Weights of a small autoregressive pixel model.
Training: soap at rate 0.0014, 22300 steps.
Data: trained on seven-segment displays showing three digits, 14.6 epochs.
Rows from block 2, named by matrix and row number. Rows with one number belong to one neuron. Each number is 128 + 32 x the weight over its row's rms, rounded and kept within 0 to 255. All counts start at 0. Numbers have three digits each. After the name is the row's rms in percent of the matrix's.
# fc1: MLP up (model.blocks.2.mlp.fc1.weight, 768x256), inputs 104-155
# fc2: MLP down (model.blocks.2.mlp.fc2.weight, 256x768, transposed), outputs 104-155
fc1.380 092:097108150108137148103082098201086157155148088136112122101118145120067144078132091166185111115101128137157107131157155070096158117129121098101132141180158139
fc1.381 095:096130092131167122141134129134115122104105099124132149109110123121081138146096106082084178118165126136109109124144116125180146091090160147159066146142086147
fc1.382 165:138169126171142176140171146191173136128155125180179093132136163108075101098100128114157113095065140117119135145124122164143172129191132117100102131103128116
fc1.383 123:102108214132130168120118157124167163098111173108168109139150119157146136068094124168121136168114139126146131117133163140085092140136080065143148166051090097
fc1.384 097:113106093142138142097144145136101070127064127158169162144105120144131107105101161190137118172116128078109167163160161118136117035153208173114138091151086118
fc1.385 098:064112149146147127117056147166155170117111145124120137136125088205118214115079087162170129170114169120149075097116138141115151115128114160192135091108136101
fc1.386 098:062101157107200157065156104115109117083111153150160045138089120112169174136111151147119066145158080059156045076135128117133153175146129038095073112101062159
fc1.387 095:155138149125118185186126146137124111131046156148149131199142112081120148105087160115087167134124055166143132097153109070178104224112148157146122062161142095
fc1.388 100:204124160172141152138136138119140144136067117153139122135148103085118180130090106098123134169137095126160122096134101154135141194131124106139120116151122114
fc1.389 107:089100103182129074125122135130091079128117080076120093175157124054123102110125150111138115131068089131100144089134079130153094122121164139179125100095137070
fc1.390 087:099101096148112160207150072073101070129130132153119107155125112163101082143134168133110132156152145115118083110129165109173078153185150130177121151106125127
fc1.391 098:102165039138139155148113154102102087137129141154152022105158122122121142146095184140133113079124082097102148146111205143132095137107114135143098142152113103
fc1.392 105:096135052155061147140112150130121091110180143068159150070112135095121142119103144097141153199118118100112168176140114104155066112161111142056156130161128120
fc1.393 098:165161135127134101108143111084153085101135147112138154153163222128128141150124138174160115160133141172134155074192124127117128064101176153138148076117103169
fc1.394 095:147172163099124158111106057145130096057127145113115094162098171097180108106093175089127142110127150117137067083123170149087109076127131153170099092109137137
fc1.395 107:124135146125140116087154126091180169116159074148144126180105122138103168130213173161168065214110151093169135156142112080069137133094169135139108168134120102
fc1.396 087:114173210074148160144206084112147146096183061150126104119119178188115118158156073131121122141162143109139141146173141094125085105122141114169091115137102162
fc1.397 100:133092175092133186108145138163117168138071094175162162153116109145129110166141138159130075205145108127144115160148156080115135136133174119131121142146172085
fc1.398 099:140106116055165058143133116133148109157114136162202207106107186207094152187159128132154112141097109094149162068212151071082120123145137154115112117161112109
fc1.399 096:105111188173090118085134135108049193088108154082137153180066119091076111104132234096125125124127137110102073113121182131127137104083066147117185118092119096
fc1.400 096:125183156068177185134129133099060132135185088087140107116135104074102181151168100069106132132101130175152113135136113116171067123117208089124089143137071202
fc1.401 095:169098108113137140143095108160049092126122094151074157119112184175139175106108110153113153097084130145071140119148118126140118147133193172151134204104169145
fc1.402 100:074117162140159122234111121197102131148130160111092131134174096141102112094098129167096134125099121147120163066143154105111121070131121145149179137114084168
fc1.403 101:065070103172160081118149163141151134083147143144162194100154071094122085083129051129097108166144107124123178139074141086126161092109166147093114128188068101
fc1.404 092:141155123188135116113118101132104157145131130126122103188133164112129152136092131170122149164190082127077100156178158188101152143106159088132083159141101149
fc1.405 092:171151097105157124099095159132114059110114152111077088079163178095132195110073139069088148132110079161193067112096119189156151134196085090145119093137109122
fc1.406 104:106176084120121137053131180153146180126139118100149129097097136137103146102110105108204141135180185154095169174150146144112086106088115099174198149069072093
fc1.407 094:148070125128112164099147168140122114139096120175122098140115104146125171062154101115149187080145117110117120146178120086113163085153079117094174105143085127
fc1.408 089:115132142112098128071133159117162071086106140177103158132158125111113109166165156174065118112152080147209149087128159106112171099130106136098103166156126126
fc1.409 107:155134154178163163133128108200158174184135127162101126140138123174151160106112132113095062139157097181138088191134119109204060095108098115152193130155124198
fc1.410 093:107125130118087119154189143093147111122189108119150109131058138072120159086121158100172142136157103136109151104153122182146113205104169135130166162160128146
fc1.411 102:153205147130110117095157130102144121130143160110091088171187122105167096069199179102135122166131123155120103159106151173136154117161106159168136068136103116
fc1.412 107:118147136129099093141131165123139156107129150194123103074171139083128187103098134109146147091131115107115132211084136129137049129087099160113131148077120127
fc1.413 085:140125095154136106154088174171120123098133111124109117115127096149075129143161113077134149143157120111083107026171145155127140081100177096085144169139134126
fc1.414 105:177184182177118125110148140147153154067124105113163104126161138133138154142117181107116121099118135149163104097099129123177123112160062124119171146159100127
fc1.415 099:100139160106187167118137149187093122132142137069147151147099188114118143156084114124117107104134081186128163097143099114129090110111153125140115184205151143
fc1.416 103:098135130181141164148133084100117137127105157125139091109159164157098111146146145084189151120107107137155093125100090136136073092163098091179147104126125088
fc1.417 092:144121081113132133123071122145092127117070138126107132168089137134114146149147118065126140113108145129133162172140114126182130088151152157117132070138169124
fc1.418 115:079147154069089119181070148134083166144120147160129146132135151134146143143090139178118058134117084108069146160133110118104098118121080134157173136124140101
fc1.419 097:126089168095105159053106117149134089121137069152154127120135100123151191118161114131121138159155133081146107140157087153102121116132108124116087124164138108
fc1.420 117:149169132107125120161121133194117141094092087125145122139084153135118165066132075138151184103108140116122127058139158144151158078093129106129141152196091127
fc1.421 088:093171115164148134106120129140034110137104142174104143125158119149058163116183149097124098151119119108058100161085165063087162131133105119170166114135106177
fc1.422 093:126141148088196134103128090116112084138115150074148125147124113161099084084118139105196109173110159087126112102079139124137097097117142092138214116131156079
fc1.423 100:114134129168095128124097130132161157120106146136134133120114114076134175138122175066196104167196077157100128151091160129130147107139124083128102101116092165
fc1.424 096:159166174150145145095164125066141107096195104102173148171093129085121124160173126108154121123097138132111108108138098168061077191152094115135171164154061110
fc1.425 098:126119149136117087137115165147094143107173085159159090159151108097144181174111068164151076123149138141072128150105147160177132160136150150086164160191143182
fc1.426 085:100102110099124092089085149107115157120109123133171166144178179182134117140138101160083108172140134152133136119149100141150066218200146147131060140126138093
fc1.427 103:169101093148084130099109105104183108113148096148156172182083099068132174124171160152110106161099093096179090179151101054106069138131072198156138149105192117
fc1.428 097:118125179136139109128053142131125145107101103178159202097122130143146128151171163094140170127123167140148123040171128142130135123159089113128117102081176147
fc1.429 082:127106155115124101068180149167139105131111120140101136110097118143178152120156128078148073110105181126165151157074113110161149164135108189125170138074139093
fc1.430 107:186179131135108103109147146131155108122117173107128113035128165109120145136090120148183130137131215161125096183095108076081105127157108159113120098158127093
fc1.431 091:114151133135138161120130089155116146126177160160169169126163132150172148091141105108070112162132075101091138111159105201120159148146149120143140078080086069
fc1.432 103:159135065153118172115112142188162117127116116110135175184082153104081101131120109138092091180149094119099131101095223156172080153069136141102081145151112123
fc1.433 088:115139073167169120109140163206150127095134106100141061145097088093155128124085148054078139110026149164110092125080147114144136100084187213144127141170110135
fc1.434 083:118116141201142156121161151114115109091186068190108045101107182124133087124074197089074109124128127163154116109122165088126113120126078078161158177149103190
fc1.435 118:165146153137179119145155110107093108105113116134111096109061101168086142187123164134075127112129164178147059140156113084066156183128143125120147129139102171
fc1.436 089:105117106062118182094099143169086172106150149129201160133129185199058141166126101065119170123118173055102095100112153139120069140120128113180147141138116125
fc1.437 095:138109097114106153099179115122181161094129172155167124135075096097127172106133152099148104124122114157068083123175124178109153114120151125178111136142084151
fc1.438 126:137112093089172135129136180129113126098095173106093135112073102161091158087132165103118130134110153059078144146184131103155121149094133173117142154162124111
fc1.439 087:122100129108125091105115164112103148144122126092150144096134118106147197155101136131159142158090138131119119152157136122062099122155128153110154195097132117
fc1.440 099:073115102075131129112133162134108091159181120111120144119129142098128122114106214127158151169072153107202226083138106107129157115139092135144128111127114101
fc1.441 094:152066171174142157168154139190094137156051066084110143103081156088168107140123068117138161142097097135136155124106185151082098119101156116111082108118096098
fc1.442 104:142180109152090153171168127121152138157125055178147118134098073118135114119147106061120123192135122094147082096062070113151119110111125157087178075139075086
fc1.443 092:178193163103140116090118129067192153115131097167131069146176134204154125137134136074094123152138079161128144149130210106120114128130143169110119144119197157
fc1.444 134:126128113105115151084147157132142177092126153078113165085106093152168138063145220172082111067137183122180148107170107146169091134177148139127120111155114117
fc1.445 098:152169153129128153118136103127102128114138087158119084091143091187149094101151114208139174060109109059117145160147135128090078075116113156154124112162109111
fc1.446 086:189183152090144137128083166114089123128121107171120076136097075096133122142108174175079186117117110124141159166156129130095108134086110138088119077144101138
fc1.447 085:137090117174179114136081158135124142161126164121101160112173098123136159107081119117132134151144044122143120090087143123166117151179086117157093089092153127
fc1.448 102:135138131074166174171100136090139121132102126125160159061089091174087107100118187185124119119106132119122126100127107120080141099141120063169189104142126100
fc1.449 107:201168159142170118081103158090119127154167136116147094149109114076121151172100146105133079100179108078056071160139137120129184167106134100140135169127119114
fc1.450 114:071110208098143129150182147066143206121174156103186133158161089186131150120158100099173151148109146147174148092108113094149103136113121208127146148114150171
fc1.451 090:121111114178096171082111154110112102122115207085140135139135159125113120148156130140091175149126138179057098118129158188140098139096108152157089114100137131
fc1.452 105:177147137164147145189142117129132168092134077080139162146114106166115155125149117094134108080144096162117134163087166147141149155159114152132136125111112141
fc1.453 092:165164044145175135162100081137135133099113118123145158156120186132054155113117109131126154112116111124172151122152157107119140090101120141148166089166066126
fc1.454 096:110121148090132109191155159142120045165189107091121150098092168126129152147097158091140079071091111135101126112185150130161111124149147123181105102158135135
fc1.455 101:084121174113136116164132125085113137144106151115154121108098096150102214083146132166090085181156140173126129115145112101154120159072171135101160128167096095
fc1.456 095:144094135147118128141129129167219085122111102209104093176113108176169175070096124111156126102089036120070170102105139171140131136108116127116107158140153168
fc1.457 101:126135069146132078114121118128155153120118064154136143115100121145143126142098138058122170098177106089150127169178166083127090139149177130057085123114121122
fc1.458 104:179143147102129070140098139175162160139131186101130122086167137109176179152133123115139110108130114113129134116117089160116078103155068123142114158126121101
fc1.459 098:105095081079184127134065110154121104161093150152145165134165126174109175078090129158060111129111108170113157150173105215175105094144111062091134149116133095
fc1.460 095:155151092099135104096131141133158171091146127129105150189173140214140128181153115131167083126088159147116184134138167067092105090142089100137174118194129099
fc1.461 096:130115125165099084141031111119142142146189124111159101139113118092135172141136162036091140117104145103151090151140159111142158156099085220138135068173160131
fc1.462 094:113102142132058159060120156158092065101096095166109132110172062168139132103150099111093114187057112170140114138144143104125125091160078130055147109142123139
fc1.463 095:096117143134173119150150094161192133107099178129120079129112135134144116080105129173132187118168119131112158124140129096097176139129069104104131159065044136
fc1.464 119:115168133129168151113111139092147181107187084164171131139126141146128140101110094095099140105060019171154080177089093143160087180137104119153109110172078191
fc1.465 100:164125142142073149168117104084181130113151088143098123154147114074198157083176060107110082122154129199115089146128071107142163061154187166148080085116108124
fc1.466 099:089112102121077113156146133094138059095128105204132138107121054130167138082108118118175095114122132160126142173144180170103135116130152123186167119171132122
fc1.467 095:198117143154089136171148158162129102101101178130129128127134123156145136128160121161079102187144109156131114110127121148171113091121126143128115093160103115
fc1.468 106:156143095079142116113127117152084113130094099116125120112118157137130122185118098062095144151108168062121165112150159173126111111184103130127154065217132099
fc1.469 100:123096179149143128152187182145127134090124132136078143132066180130160149101123076154082153192179037103133143175156104112096108122091123149112117165206152121
fc1.470 100:101142103135094112095171096155154065136094118119098058151156125127116156121101140091093141184123103118142120173099089151147148079129105144143147126114089148
fc1.471 091:134177097143088191091116147143154116093122131084163065093229104184134160174109117138121175115177076073143073085150165118158157081076140097106159102131172125
fc1.472 101:138081115152157163128128139122107070175089142109138178105085121147066149152163159133077144134128151113185102092157094090153131148147125131097146112146073123
fc1.473 094:111102172146118123154150145093145135070070124059170069100105149086100140161092099114077136111160111147109126143153143159061159086136128167129176121111177156
fc1.474 103:090119076141173166041134135136127188105127081170136092126136101163077132163104169126142140162092114143162101133054137170146122128119073141149094122116114162
fc1.475 090:152063182129138206064139171200105176133111193182115128129156124177078136227121125072130140172147201127115105168121107125102149079097179159167097115128186104
fc1.476 093:145209122093190142115106152135149170150135142140130103114165119116142157116138104112078124130084091144117104151103171073154119127130084116128166098123127118
fc1.477 099:150119152169121092131105183164133158132119172117094167109163180073089164155093176175194105108116146192128127116116140101153079105078076114090183099080114116
fc1.478 095:126187135159117124125106109120177097180207123083176094123117119165148126136112094106138176181154136116124095115130155153165065106139211096171138090140117153
fc1.479 106:159124076161098173150065091062129124138163165149151122123074146103155126163112117125093110094142142113173155075158168134148167148178088160212122142149090157
fc1.480 096:146138164154134139140141146114081154157162124115229132233085155147117124065152094127136120124126147071156096102174107102132122133151153103138172156130105144
fc1.481 091:112138153146096078093112155105126136169128170134155125139169097148090111115092151098104114161130162157129102101136173120108107149140089189156146163158193098
fc1.482 106:112079092087146124149148169095133131089130112126141083172073154075086160131098144154114104170116103079105083174083118130154118159201137173129082202165137079
fc1.483 113:133190125140138142125127157112129096129148175124112121110089104104091143098107072097090089085089081050110122118143140141112119173160109158148080149128105159
fc1.484 111:146121133077144150125141125141119209107171128105153146139167111210120181109140115134120084148132141067060119168150103153066130062132148141162150116085092118
fc1.485 102:114144167118119109078141120116111120107139122174141142098135094090135182158171137119124147179126114085091148108122118121099189147155191183135128073108109137
fc1.486 105:106173130127200152192190128080168096107140148146079156170141112111099153150169098077087035097093154145160185064147140177117152188129120085125098193084122114
fc1.487 095:157179112130098166116099148121095122096114122148126121148130110158119104128130130163147131075120140098090168149178064070077160143109169107166151117140143113
fc1.488 103:075137137138081142103129105149148142083118128116130099104123110123131123090116090119079158123157117145141093117201191151165152135066118139145127151088117150
fc1.489 099:136105137136105116081101109106137180167103145151095069133142187091138089129125109143122173132122089085099123178119121120144149156109121143138120114108076110
fc1.490 110:150119132114138112137180158113191169085114137152205156113179085155143161119122179076068152173091120121127108151150116113178152152094179149100137121106138136
fc1.491 115:099081175080172091153136083121162141152127119141114134156105116098100132132080124150155093141124048189154119131082061118093125098175085146105180081152083144
fc1.492 107:186073180076171179089095122113124094077139093191113163111116113126152186146130144095066093215122139118115113143139091133135111093151090118077173110110091138
fc1.493 097:128112076063178096164158137133135229156125076149186165214095096086101139174103079101141099130136141079119136094126158116103178146115180156150124155121128153
fc1.494 095:108144115109152163173102132092166163148172095162141121207091110108104131176091111143093074078103182106175128157146101132164097189085127151170154126102082136
fc1.495 097:178104116158137175146144138087089137113165068140169119137203137129234134114100111137153150097112116118119130112131127106145185150142145116156173074147155123
fc2.380 102:131110099140136178106138171092187114081118105104168106194063090176180083149117142082061122160104121103115183112072090118137095179182166129127115142102095118
fc2.381 100:141096143075130143101091097131132073034146170137124095111116148108138099085139101168111154145097060080052133125151080158088120177164069113108116078109115105
fc2.382 117:141138117210123120120176087148169131118102097115169141133126087082103167170139068091150118194113118059107074152164197164142172141074107181081136157094107090
fc2.383 124:154072106100141090167151119168076138177062156155182153121133124125130179084113125152113210152161058121055176164128115157152107120085115090110099063146119107
fc2.384 095:124174115142107162186137143152114124142111140030081096078134170156099160117074122109102138128131119114122092155086158132145116141104083095144114142186118106
fc2.385 118:136160055077118142150139132108131093185122136198189131136135154071143075157180161113127154136129084136103221171151089091143162125152156085109109129108146129
fc2.386 096:158131163174097132167131163136187115096157127096076150095123124104112128070194120103152186144172182164111157153123170117116158119116110101158107145153187113
fc2.387 112:139126160104103085049071077135170123055173117133101123135127154171145135154162095124099124144183118074115083096165148184163133125147118109101133106109155106
fc2.388 095:062105102113102149157113154104107197086140141098144204155089146153154089101119108097104157162105134143142112138144094128152091132174097126063126104108125113
fc2.389 090:172122153092125153126205110139144178136161169126137146095114120184161111076100128164110078101153137159175032141095183098058170143108080160125103157128171159
fc2.390 100:135127155121103097093156146163101170155143149132140126092108118108147199116111085072130134123082189171123193139143089168119156112092086119084189127156141092
fc2.391 099:097131132123111110124093129156129185161088176131144144127151102157136101143186078129102145160126085150108109158131128109164133114159162132117207096180160136
fc2.392 101:131100176128132126130143191102133150115155112180125185158060140133166096108157154073130141117165164145118177070131118149125125157070144163188169156126117170
fc2.393 114:114087101218028078109118125087125105160149168145092089093141092039077125128157153133157139077111106138096102113113090126150149152148121112047115171147100128
fc2.394 100:128124126144129150123145158104167180120139161167147169077187096063098107155180068144132082128110116160107163194120117070210148150142146155113075135129105171
fc2.395 095:115097096152101129172093066142161113147116171119092086138137102085061128108116131133161168100210134141103161091134192129136169123121162138178115105106110152
fc2.396 102:140087091167123104097079119176090127172087189140116130103144079106179160091075145154134138157072115186072075122143120132121171115181121105124154095116183145
fc2.397 099:119194078171125110160087128122132061141126174103109113078154172119126168121090115074103129087095133110104145117109094127141107130117104107143142104127082173
fc2.398 097:108189173147075133150115077138071136118135154129088141089137070094141134122156084123096150162120162149118101177094077114141127104189069111084111157112075131
fc2.399 094:126142117154188093158126076183160047133125084194102155064135174142175145123135082142133147122102146123148132144145118132156135160133136134127079073155102183
fc2.400 092:087052114162094145193131097169123112086087187146140131149160101119148115117106166156153098114122153141141131128108134176083166117212088147198174098105171081
fc2.401 095:121160121156110097119096132122160158137138103130134133152141091090135101110139104086142096121159108091166091144109077140118156075122102102049202120183142129
fc2.402 097:138147079150099106077129111053117136113157119081102097164084117105125127188157136067176084119169080071114137164130128137150120142135124142140112026124120103
fc2.403 098:147141208075102149171135084128098112127119106128087041141070208149186176183075189156105184168105154147094074124163106141154093158121122144156080106075146166
fc2.404 090:102074134072118116144175153166124126120191157085158095101166098146123130167176117166155163112100138098157115142085121119132144121145148107130177152154108055
fc2.405 107:086136148141101117121155113139169197149139137155142121182106091122117086087180124125169100123131131096047164101122108122144107100065164139109150113097109093
fc2.406 103:078099148144093140158102137148099151124098098066094105103122104146112090115178132086133135106105127098115135178078129103143092138179137118136160102093130126
fc2.407 092:109154132131111103145100153085171180149138159061184136134168147104140117127126109087130080102179144175086124099118081132138105146096193152156102131113122164
fc2.408 101:168183091139110117148150153154104187192088160084139149136085142109115153115152095118172120121117160106092127167125147134174102110109187138160106090058129162
fc2.409 104:216106141125100174115140156075125050089045157115110112167162151147176151133236147227112127089176119147115119102122147115117122142140108116088089141183115116
fc2.410 099:175168135146145128113131072183102129123058121152133139097127112193113155151124115142129124155164139150192081144086097088113152102112122142101080167095105100
fc2.411 116:079161170174111082129108069131078147116175121154150167105101070187120098127191151111114150108081136101177215116167156103104127121123142192148115153171167098
fc2.412 104:092143135100164162112117171140096166065133148096143146161116149169171060178087138109136145162120145139128126086107127120205176131093116171169098110104163117
fc2.413 107:101157162113156174136117138092140166152049173136149126130114151138121098078102162141178119128120134133128158171077141125102116134164066127151115057156125128
fc2.414 093:081086156080165154106150108139131178074162070182102147108161147169166100144143101101124095163170146081106141143094053128096176122148095124111116061119126082
fc2.415 096:120132106169064116139124144079091098113145069163035064102087091104112109149207105165107140135110234094042153158084129170146128161159079136114120091101112102
fc2.416 101:150168161152027121118138138196109125169185162150143170088123127098106127099110133123099106174168128143107171149161138136122211122057166121082106146159138124
fc2.417 095:109153200115175112176174114165135130055153129030170087114108125136144079066118082182164145141140166114154116106180104118066117152116110153168162159144082163
fc2.418 099:131162097138199171143141107069116105194127136140147141095143116150109087155065074136139142143123147147153103158085075156069169160155178120096090234142160179
fc2.419 094:143173110130134074159163166063119133148081114164084154135137125159160069188149144129143113122092103152111154101114162074184152147159145084067129086146148146
fc2.420 106:123161071144113177142145190061199137143095154124111137135085174096123119135109114131132144158128158142135099128119122151076128148131086106137100117105132147
fc2.421 092:135055132110094128139151146133215140140143126087099126153067126135172069154133097152130165070171077122150140121173101182169102142135080124097086091152198115
fc2.422 091:121118096118116106196082156137112183136138130155111123142102158088173156171142161168110139116146091199109137142207137123138130101136075134127104178080098135
fc2.423 092:131059134067166154126126082119127120152065118068169171107136166151164102115138132189105141121097179151121094136167137120107120090157170078092127151109127100
fc2.424 095:064137092094102149147077180170114136174097186181115091101165149120145100134106160145142139142130099108136166142126158088200166080142187105091187105119160146
fc2.425 092:145179104104129163140140109098142147151107156102122169119109120161111089120130213148115184133159154152188122149153113126115125079105107150173064103084116036
fc2.426 113:211138180130084132125153149109142078072156146101110087125087142099112174108084155102135120068156125100130084205139139161086142097093097111137195151137094174
fc2.427 092:119137177150095100115187146134111084074136133123071076171135170141107113139107072094098099197144158132084166105137147164165111122119105122115149108201128117
fc2.428 095:065106078108134131174169133128101105153143181136135043155166145107124149122041154197163112172106120111111127163110138094147139160098156125120124145085102157
fc2.429 097:130135096145150162174101107126128128119102162150146114139153116102100134121124130167125202122164072141099125104162158150101136076158166079146060108184080159
fc2.430 089:038150048128169144108122079151105129142142186112106164156122141158157132097125112108139135145110101090109166097159178111158151091108099121163134075094163150
fc2.431 097:163127125101100085116114125127173117128125160114109098151096138099109099141136087144195157079129138163181139149091121059144122107092166107121169202146159191
fc2.432 091:107145129143172093130112152138076139097158159162129080113170128159148181117112118125172154138070160149136135131164104086115197090147136111154147123147150144
fc2.433 108:152129185180110095127100135113134126144111133132121142112161176102112143150133120154140153188196097140097149137155118120087099123150074103104118118137148132
fc2.434 120:123131108085111095096085073144143158165090174084125172198140128112105160146153078137160197125107185097098141134163125126150113123139194124136114092111145089
fc2.435 090:103106134085140102127156086148168176133106139148158126105150111166114118087055137126130172140111076095111148134142150088172136074153090141200111183106144056
fc2.436 108:150172134170120092102174148077129147150089147146092129068146089064164113084095182154111146146134062128138158140173131134103159131128117137068129116130121089
fc2.437 092:062102151159098137159116149128090123114089131120134136124179070117134129142126089085089070157069060116115141135013219072176154142132163140104132120112190149
fc2.438 161:157119145119120146118067152119145176125121093174137153149135140127107104180114066157126110113128177193113144112119116110080184111094144083115131129088104112
fc2.439 087:147132088158109104153164103109149165165165069116164133112116155191167115103109050185128124141104124088070109134131120159111165123147113122129110107176111092
fc2.440 097:154059138176078087113164087144106120115128156118142142150166149154117140161040067121112085099155089094108076202152163187113187105098184185147096090131148140
fc2.441 091:088223136061142105126129140095140139130186147125111107111068145175101109085137176100135131148162130126136151096151104124116196115174139131119134165165143157
fc2.442 099:096131146155136123194097103158160075129082144128160040177183114110125168080123216179147131149186092099120104149122194068140103099140074110143128133160092142
fc2.443 104:107095063124094112135123146166068153130145172158119153129149137123085133126169122164172101083134192117114170146103072148168073123111126077119079144138100079
fc2.444 126:100141112148173124088174111068119102164120136126162117112125087130114174140110179083163139119060083089147125157153135118165060097126100151153163171122154152
fc2.445 096:103090087110091131130131133096093119120101201148140159164097137157106132145147113113112096169093109170180150126144143130162176109143116124103160120100151152
fc2.446 099:037048107139076092144167097162160165108151121084177136135132185150077133139149081120152054138118161150143146098097158161179126109169141124177095123083138108
fc2.447 098:109160129076139197144118136118135128088146075110142122103082151131131120103189143157110118138133215163163118140150130162087152076069162154097165158133095124
fc2.448 095:128122146125099073107104100186105113122181176166101122172119100059143180166096115069120077129101094160107104120104101138144095134132123157112131130123155181
fc2.449 098:083092089102081163120106123172134134062156197123074191091127157099140094147070108177105130194113115135177147142139173116175169123073154125102105122090157158
fc2.450 118:140093118144144110110102107149109164078192082130141107056108146047109154107139065118105131130106127089160146130138143088106193089102130119109133093130145165
fc2.451 099:172136111100151083205116085185167153144205070170109143085168098130123137171112174132133114092122139133142158114141111099107144141195123117164190131194129115
fc2.452 094:129119086168096087090168165129121076151114136158133121147148135104182077132137104115212134106103156115109116094164165142121067118122121136113138110145099084
fc2.453 098:146107229083132121077152153132158202112129122144124125130095072135152058168150161118096098173154100162124091109149072100167145135138125102053121164071139108
fc2.454 098:097126105134080200043139146151151155088105137141127124097107086153200130098134125120126130163090107106129147127120065139086202148140100142068153127069156165
fc2.455 096:145134137142115098101144134121095151114188133129125119196145180134149071145071114085183138108149116082098134125157071112173113129199098148172158116087115181
fc2.456 096:120167086107142191121127089169138169073112111075151113059111136135121058148163076160114111129126166130164137150129118078039090150168124115114145142140128095
fc2.457 094:102116169122124133142139111123084139120122156149148144130124129095164122104113128183130103094168098154102165067129145147152185130072139116128154132108107106
fc2.458 098:147109116159130137087142155089170124105166073124139155136067093107128167084082115139087114144076120115092123143106109117104119100123133164075136121172131130
fc2.459 099:146206150171100130078130167091120213085163086106078096151135166091135129189159137115183119183158168105103129086091137086076125155124163164086084087140109162
fc2.460 101:088115171128092161120130111136123130139210121127147144120136161092168111086100131077051187163171093144136097052114113182136134110132106212140107106107141120
fc2.461 101:136124112118128115152096162070103109145074160085125103111115107092165095089155131150155162120157156168098064106118148146102102111197173124144127238150159083
fc2.462 095:155167117125151077171165116083180230184166130107147084191104127121132138115120160110152108077178132104167148157139115102142099179133156152221080154098120121
fc2.463 099:125137145112077180093132098125073128135081129137104170158130165095153142189169087150105097119093194123136117100129110143164020152141154082097112186181104097
fc2.464 102:116107080162104105189106082072109119150131152103177150091162098121151130088093132120153107145062195123104130078095141140084134162113145092185183142159198164
fc2.465 095:122140136071148111125155140142152135160081151136133153098114116167133115163099163168141153120077090149111134064095180154111134127150144100089148200139170139
fc2.466 091:170169150123178117104078169117108165124096149094147123127136192117174133134177199172089097128140161091152146071154101093121126120129083128086094138129113113
fc2.467 101:109149139124133131111095126147138132128155101132123159100149176053150113080070175103121161062058116117119096169121134097080125109119108093143096140106165145
fc2.468 099:065115115192145178120148138126087122151072143124139176106080117141145121138066151156116100093150131203116144122100159057195166116145049125147161163099108142
fc2.469 090:158206108130136090142097079115163093151131170110213136153142111112104122151140184112125135135063150115075162121143105156084133148167091161167153124132136147
fc2.470 097:110144119096155121146057206107118157071151126113139108118113143100118083109177140147115138119137094126101079101123138116073092163142095109109133127216138117
fc2.471 091:117106152124162105170131165163096112153127160196085164138115169082077102087183159133120140119121139118131154161121104177116083152173111145206111134118088185
fc2.472 092:124167132115101104135091118148143171075217107178156072158163154128112156136082110130192131156132135091107176081128159130143165130087142100176165102135114134
fc2.473 090:155119079137160117112089132155143124173132117156085128128154131120148128099109122101114192141132102087099122107129093100184140175137161113124070127101138111
fc2.474 090:159138141133097129134127127125139106159097171114099131114082161051149119136166134134102145102090167156163105138177111144100139103127138119097161118133084134
fc2.475 100:132192150114078057117135121108149084184131065050135122153110120119126198075122192116124097140081124132137108131121159134148112162147075079075174189138102120
fc2.476 103:151072113122117132106142090148113120119137108155106133117131139125168170131148134109097088154105161159165166155119091188181115118112133166091037103110090133
fc2.477 104:114124179088096152120161057117107152088117104122139086067080078152159157082128108083101117185151114035168137094166132141086195118120109164150131120170125100
fc2.478 096:125088111054167155132144138137097136058113150152079097144117157145111191099157122129116092120125158092189148125110080077084157123125066127123114080148153093
fc2.479 105:091060135180133165135139198130101175119084104075071153117138123177139162123100085141164116099138106167104067136053178150144107116155149110168069117114125095
fc2.480 092:150136135117092118084088092127140104080084091185087106079167115144120103176132126130095141112130129160098145178111171137145125141105107132111089106132150068
fc2.481 105:130114142126150204122123139146108118108131102106101099130135147105164159133172104153172144091133110074122133163129117123133130097122147075123121100098095095
fc2.482 092:202149136106099128104104119133114131174109134113142099069066142113155090163116115152163143116133117132171125090136067147098116139095142121152085111112156109
fc2.483 123:107092172154190119138103100119085123146103128149174176071164156155149118161096122171162157092171127171155166106141139117106141112121171144094123165075095088
fc2.484 108:025128166107122140132081100108112158092115134194117105110159103130082145134193146233179174088139134124125104117132151069077196138127092179084084148119084095
fc2.485 103:168124135145139153127114143090124113165075156163142110139131120144127081108099105117066102102124128136154079150139133098134131137099092107076112115122104121
fc2.486 099:136102121122029069127111146102143142165090139134120084114166156121164104156095177159124147142128078088127100195098151102097101103101150153107150111185137130
fc2.487 095:108088140109157101128141077122146119150144086131147120107140131115191158111153166091130093175110113140138110116135195169194085152155088171103118112113136152
fc2.488 104:185141121091187122124097086079138102191115145079133114166133159147165138053134115159175144121109141132085171195087071140097097108114072091168144097099137142
fc2.489 093:162093137131137159161121134177128118105173105105119132102160076114117131119105165096106085169090114129110098055123145138132103161119139135124135106131169141
fc2.490 118:086062118115163143115125118138066198108077095102076117138111161126150165126116144112161139130107086163152090107077164135178160109155114053190105130099157151
fc2.491 105:170127087094199153130137154107129098112094133124077150132200163152152181103102139151080156147079183121105073141131144103122138144086134108172074128129164143
fc2.492 091:070201103117222101166167110161095154150106153086170157149127134218112115146118120155127082113155122128213118156134171170183122151093149136138021200094116133
fc2.493 099:165209171155145183120076147127123097138130109119130158094190106150179109117121165114157177122127126133088160179132113166169121082149134104106167122149130130
fc2.494 095:137139143149097125084142108141098132111078164127099120073164151120156093078173139109149114141167082113130125102122173154106183111152112121051146102160157131
fc2.495 090:160146149144107116061098102163167110157057130133104159069074184169056093166135125122127144167099132097147148095160111129130149139112108100117105086146130129